From a checkpoint of a small multi-label image tagger.
Training: 9300 steps, batches of 128.
Rows from block 3 of a small multi-label image tagger, named by matrix and row number. Rows with one number belong to one channel. Each number is 128 + 32 x the weight over its row's rms, rounded and kept within 0 to 255. All counts start at 0. Numbers have three digits each.
After each channel's rows are labels from the 100 images, of 14976, where the channel reaches its highest value: "top examples" is what is common among them. Only what is clearly more common there than usual is listed. The data: seven-segment displays showing three digits.
# convs0: expand 3x3 conv, stride 2 (model.blocks.3.convs.0.weight, 64x16x3x3, each kernel summed), inputs 0-15
# convs1: project pointwise conv (model.blocks.3.convs.1.weight, 32x64x1x1, transposed), outputs 0-31

convs0.13:130131110108148100130059085091170117137136190152
convs1.13:141159143145136125160156124119096173127132083155131134147148160151146112218162141184162196128173
top examples: amber glow; the digit 9; first digit: 9; third digit: 9

convs0.57:127169136138133149138094118066157078133121191165
convs1.57:153141122174144096183125113124086137129189161076153165145198079102158144162136119114136180123139
top examples: amber glow; white glow; first digit: 1

convs0.59:180123171174082066118133131117125125173107154144
convs1.59:156102096131095184142160118159140113147157160085097142142072063125120214149168132119095133127116
top examples: dark on pale

convs0.54:126113139180103098171065130090122147162084138160
convs1.54:135179102140125185150163095132141153103197117109152129157077141102155158125089053155152140104097
top examples: the digit 7; dark on pale; second digit: 7

convs0.25:169162097150083150140186153136131062140158136125
convs1.25:140155113189091179116052160116119143205117100129103158112156103124117147115135143132112115128056
top examples: the digit 0; second digit: 0; dark on pale

convs0.33:136121130123178133148085164178135153180154139068
convs1.33:106148142123122106153090136181093154179124087108095094128147149196141145100069132066122075119107
top examples: the digit 9; first digit: 1

convs0.10:168081105168137096118110131168095122105163064108
convs1.10:128076126115112068150174152096090089148104132099199113106149128160101091136091180092156138116166
top examples: red glow; third digit: 5

convs0.15:137139115112128136140214150153056100100140132129
convs1.15:133102075202133154131108141082139117122115107142123213138144104156155118175136130139167194109101
top examples: dark on pale; white glow

convs0.60:143151130177138121132100159112171103090073072096
convs1.60:082092163103161189113185136105155159082164116143123127086089125083085118133101140087106104126080
top examples: red glow

convs0.38:136114065149156144128079086119133119084086179123
convs1.38:139168131164131121135138157086082125142146048132182099133154180088104112187092106152160106145155
top examples: amber glow; the digit 1; third digit: 1; first digit: 1

convs0.46:180133127121162158164085151144166136153144175073
convs1.46:153173085130173131155128154109129126174134100135134152123151193174169106141093146076139092055148
top examples: the digit 9; third digit: 9

convs0.58:172150196131077134132138150127109131181088143095
convs1.58:193140058136124156126129091116153184156115171165122162107120137122097197079141134090101114107112
top examples: dark on pale; the digit 5; third digit: 5; third digit: 6

convs0.28:092149125167162147098042127099146105128130101096
convs1.28:141130186125144099099146137108124176075144142144181083120196128112117053123088130118076137104120
top examples: glare; blue glow; first digit: 1

convs0.18:171103178099134161138078128159190129119113126085
convs1.18:167136094079091154127129079093104142144121126130153142102111189182158143152085104107167151054112
top examples: the digit 2; third digit: 2; second digit: 2

convs0.7:109166110203109089125147098081084107120134129158
convs1.7:160185098151146105128134107075170140164103191112141147097145104069091119092186089131152122104142
top examples: the digit 4; second digit: 4; third digit: 4

convs0.36:191175114129097152173185126133130084152107129119
convs1.36:125132041172131141122115115093146115152109139112146205059126141133175125126133153111196133108120
top examples: first digit: 5; first digit: 2

convs0.21:135113154145140150119063122134150097147203142078
convs1.21:110155111113086063213098131156089147134141139092158121110133159141170141117094112124077095077103
top examples: the digit 9; amber glow; third digit: 9; second digit: 9

convs0.53:163151049145107117136181148120147079111148118154
convs1.53:085116098181159129086090138077126099143127178118171151059140122124152088118162150146188129094111
top examples: the digit 0; second digit: 0; third digit: 0; first digit: 0

convs0.31:133098153131062170119142081134178144113093115169
convs1.31:130101130161115139075109117089139095087069130051122126141139072129120077168109124163173169145112
top examples: the digit 2; white glow; second digit: 2; third digit: 2

convs0.34:139106111082121116100085087119137106166200166119
convs1.34:157125108139087072160089153135097102129115121112146164189158132175186112140179160182092153114138
top examples: amber glow

convs0.49:170159107121106147169205162175120096133143132134
convs1.49:123107106219117189102070136118121125145111115118103148137146065167136131170108108142137155126064
top examples: the digit 0; white glow; second digit: 0; third digit: 0

convs0.9:091164096210130109111165119098125123097164110142
convs1.9:130141072129140072146113177116138154104100176110126098030152131077141143092152133106111092143138
top examples: the digit 5; red glow; second digit: 5; first digit: 5

convs0.40:108111187150160101163075145118146184137122138171
convs1.40:186159148103131135154157112130113219098150122158085100136133124126146190168127104162143153077162
top examples: dark on pale

convs0.3:077139165157136129186132133110077088185120141137
convs1.3:168106145118143158184106136131167139138084119116133087148174082125097234122133106126097137155100
top examples: the digit 4; white glow; blue glow; third digit: 4

convs0.8:136131129155105122225151137100136149116148170166
convs1.8:102121085161192108127149156148118124099162180121144167135095103116178132162141070090174154122183
top examples: the digit 0; third digit: 0; dark on pale; first digit: 0

convs0.47:130159096178121083103167125090073088150141102110
convs1.47:129180091130115118156142135073135097174096108175131136070141177118090087085168191130103106122130
top examples: third digit: 1; second digit: 7

convs0.39:143104171111107159126092108117210167144091116141
convs1.39:142091115094159167112141124105140094068089087118099107109135128188141101188115140163155200101132
top examples: the digit 2; white glow; second digit: 2; third digit: 2

convs0.56:125128178178160104148066153098132145169095158137
convs1.56:150164122122134127220163060172100151133171117099129129143099126117157180146074119087118130100125
top examples: the digit 4; blue glow; third digit: 4; second digit: 9

convs0.22:147143153105168124112108145113175106161051169105
convs1.22:139107117127144158099184092134098074119158129133113203117134122197118100125101180080113175121157
top examples: the digit 9; white glow; third digit: 9; first digit: 1

convs0.2:081128107131096136169100107109145159197096148084
convs1.2:070141093110130135090088143157193114138115064151122075101103132124119128084119100139171068164143
top examples: glare

convs0.45:166102100092143159119189153139148143067154113091
convs1.45:129079083151132133141108192036162078145095115104125127078171113158130137106146156142145104111107
top examples: the digit 5; second digit: 5; second digit: 6; first digit: 5

convs0.24:155151051101143101130175165135109075110141118121
convs1.24:110082131156131179108069174057102077132116122116137100100194134161121098135133135140173130085127
top examples: the digit 4; third digit: 4; second digit: 4; first digit: 4

convs0.61:125134105166113169132033108090134110148107151130
convs1.61:177172141141146110161129132075118146086148122104209133143193158084132105120094111150114123098075
top examples: glare; amber glow

convs0.41:089115165122063132082112094105177119127096117164
convs1.41:181114149151081136066135107116099170097065165126129095133134112120086093157144110168163167157081
top examples: white glow

convs0.62:096164143095120144132115168097149100165171056128
convs1.62:104094164091162112121100095135179149091155150155123099119157083142156107065148164124111189126067
top examples: green glow

convs0.6:108132093151108160184059139090136115172100140140
convs1.6:125161127163137148083052128130106151111158111123134112142166169104161126120071075137187110167077
top examples: glare; amber glow; third digit: 9

convs0.20:117146097170130080104165112122058103129152100085
convs1.20:145154155196137150108101129106104155208134161140110121161151122113059076088156121111105091105148
top examples: the digit 4; dark on pale; first digit: 4

convs0.1:139140122169092172203155166132127100118151151165
convs1.1:142057097185112176119117168115148133089125153111114146153125082120140163167126041115145166139120
top examples: the digit 0; second digit: 0; third digit: 0

convs0.19:139095106168056158159074104111135131142168131110
convs1.19:123143082108142124153098148094201153136146088122147160137100166081189163145118092153122098087075
top examples: glare; amber glow

convs0.37:077108157166120186102130112115131144087133145062
convs1.37:154121072118104077159105157093138142114105163119110064068150152067116140088138142100109092136176
top examples: the digit 5; white glow; first digit: 5

convs0.11:161094096176152107132065111159105101104131126077
convs1.11:135100164169132142176160147108138127128122108089137131145092111062089165199099132142064082108099
top examples: amber glow

convs0.44:106135133166055130116141073090131113123111102184
convs1.44:140150113111146146139129076094181106141100156033168120158130057082112147113147123153153137153134
top examples: white glow

convs0.5:163122112168103076070086130107143112149166111087
convs1.5:180119107141130130177174134092068112111159126108151173144149120141111130113102231124091125094113
top examples: dark on pale; the digit 5; first digit: 5

convs0.17:109128107165157051180115136103141158175147133111
convs1.17:098141114153178153121123161193121122169176104152067112149123111102113122149193078165115096119168
top examples: glare; the digit 9; dark on pale; second digit: 9

convs0.16:141127169164142140175076202136153131160148136146
convs1.16:140147144135147162089121150133091217109129123141075143121185138157186158142079109122104113087089
top examples: the digit 9; dark on pale; third digit: 9

convs0.23:148079166123101198109116120148186163111130110114
convs1.23:139079084118142127117136135080143078090069082105127118070150113157179128155074150155165161126130
top examples: the digit 2; third digit: 2; white glow; second digit: 2

convs0.50:134149127138192081208124164146118135144159124121
convs1.50:110180162163233128148108137150098162159176097160079163140161147129132103125102144117135123114146
top examples: the digit 9; second digit: 9

convs0.0:076134097107094124182127104122173168181117156111
convs1.0:082120119111166132091095154168184110137087081161080082123108127135136132130151069164182108156162
top examples: glare

convs0.42:074165143153125114105108105059115082111115173138
convs1.42:179172126159085089161089070136067150121144169120149100118121118057112128135120139114135168180141
top examples: the digit 4; white glow; second digit: 4; third digit: 4

convs0.51:130123107089145073061125115113125122051137118132
convs1.51:150119133147099196145180155115087163133182137118092116189147107110085151155145083153170174124134
top examples: the digit 3; second digit: 3; white glow; third digit: 3

convs0.4:074084155146084119108121057111137132103119109166
convs1.4:123134185140100121122130092129152122136093132051145093165120075104093126169141082176154156188145
top examples: white glow

convs0.14:157130157120148053134105133120165139203140152114
convs1.14:103130088150122157120160136138111137133165128132034195157116111180165107147160165114121120067116
top examples: dark on pale; the digit 9; third digit: 9; first digit: 9

convs0.27:173160093154093103131114086084199116143124141130
convs1.27:090131137148104121154136159108141126206110125116088116067130121120144140183189189143132136099190
top examples: dark on pale; first digit: 1

convs0.30:122098179111076169115108079151183159114106128135
convs1.30:191108111137061163118116090086108158145067128150131083084121158165133160148121149173160151125091
top examples: the digit 2; white glow; third digit: 2; second digit: 2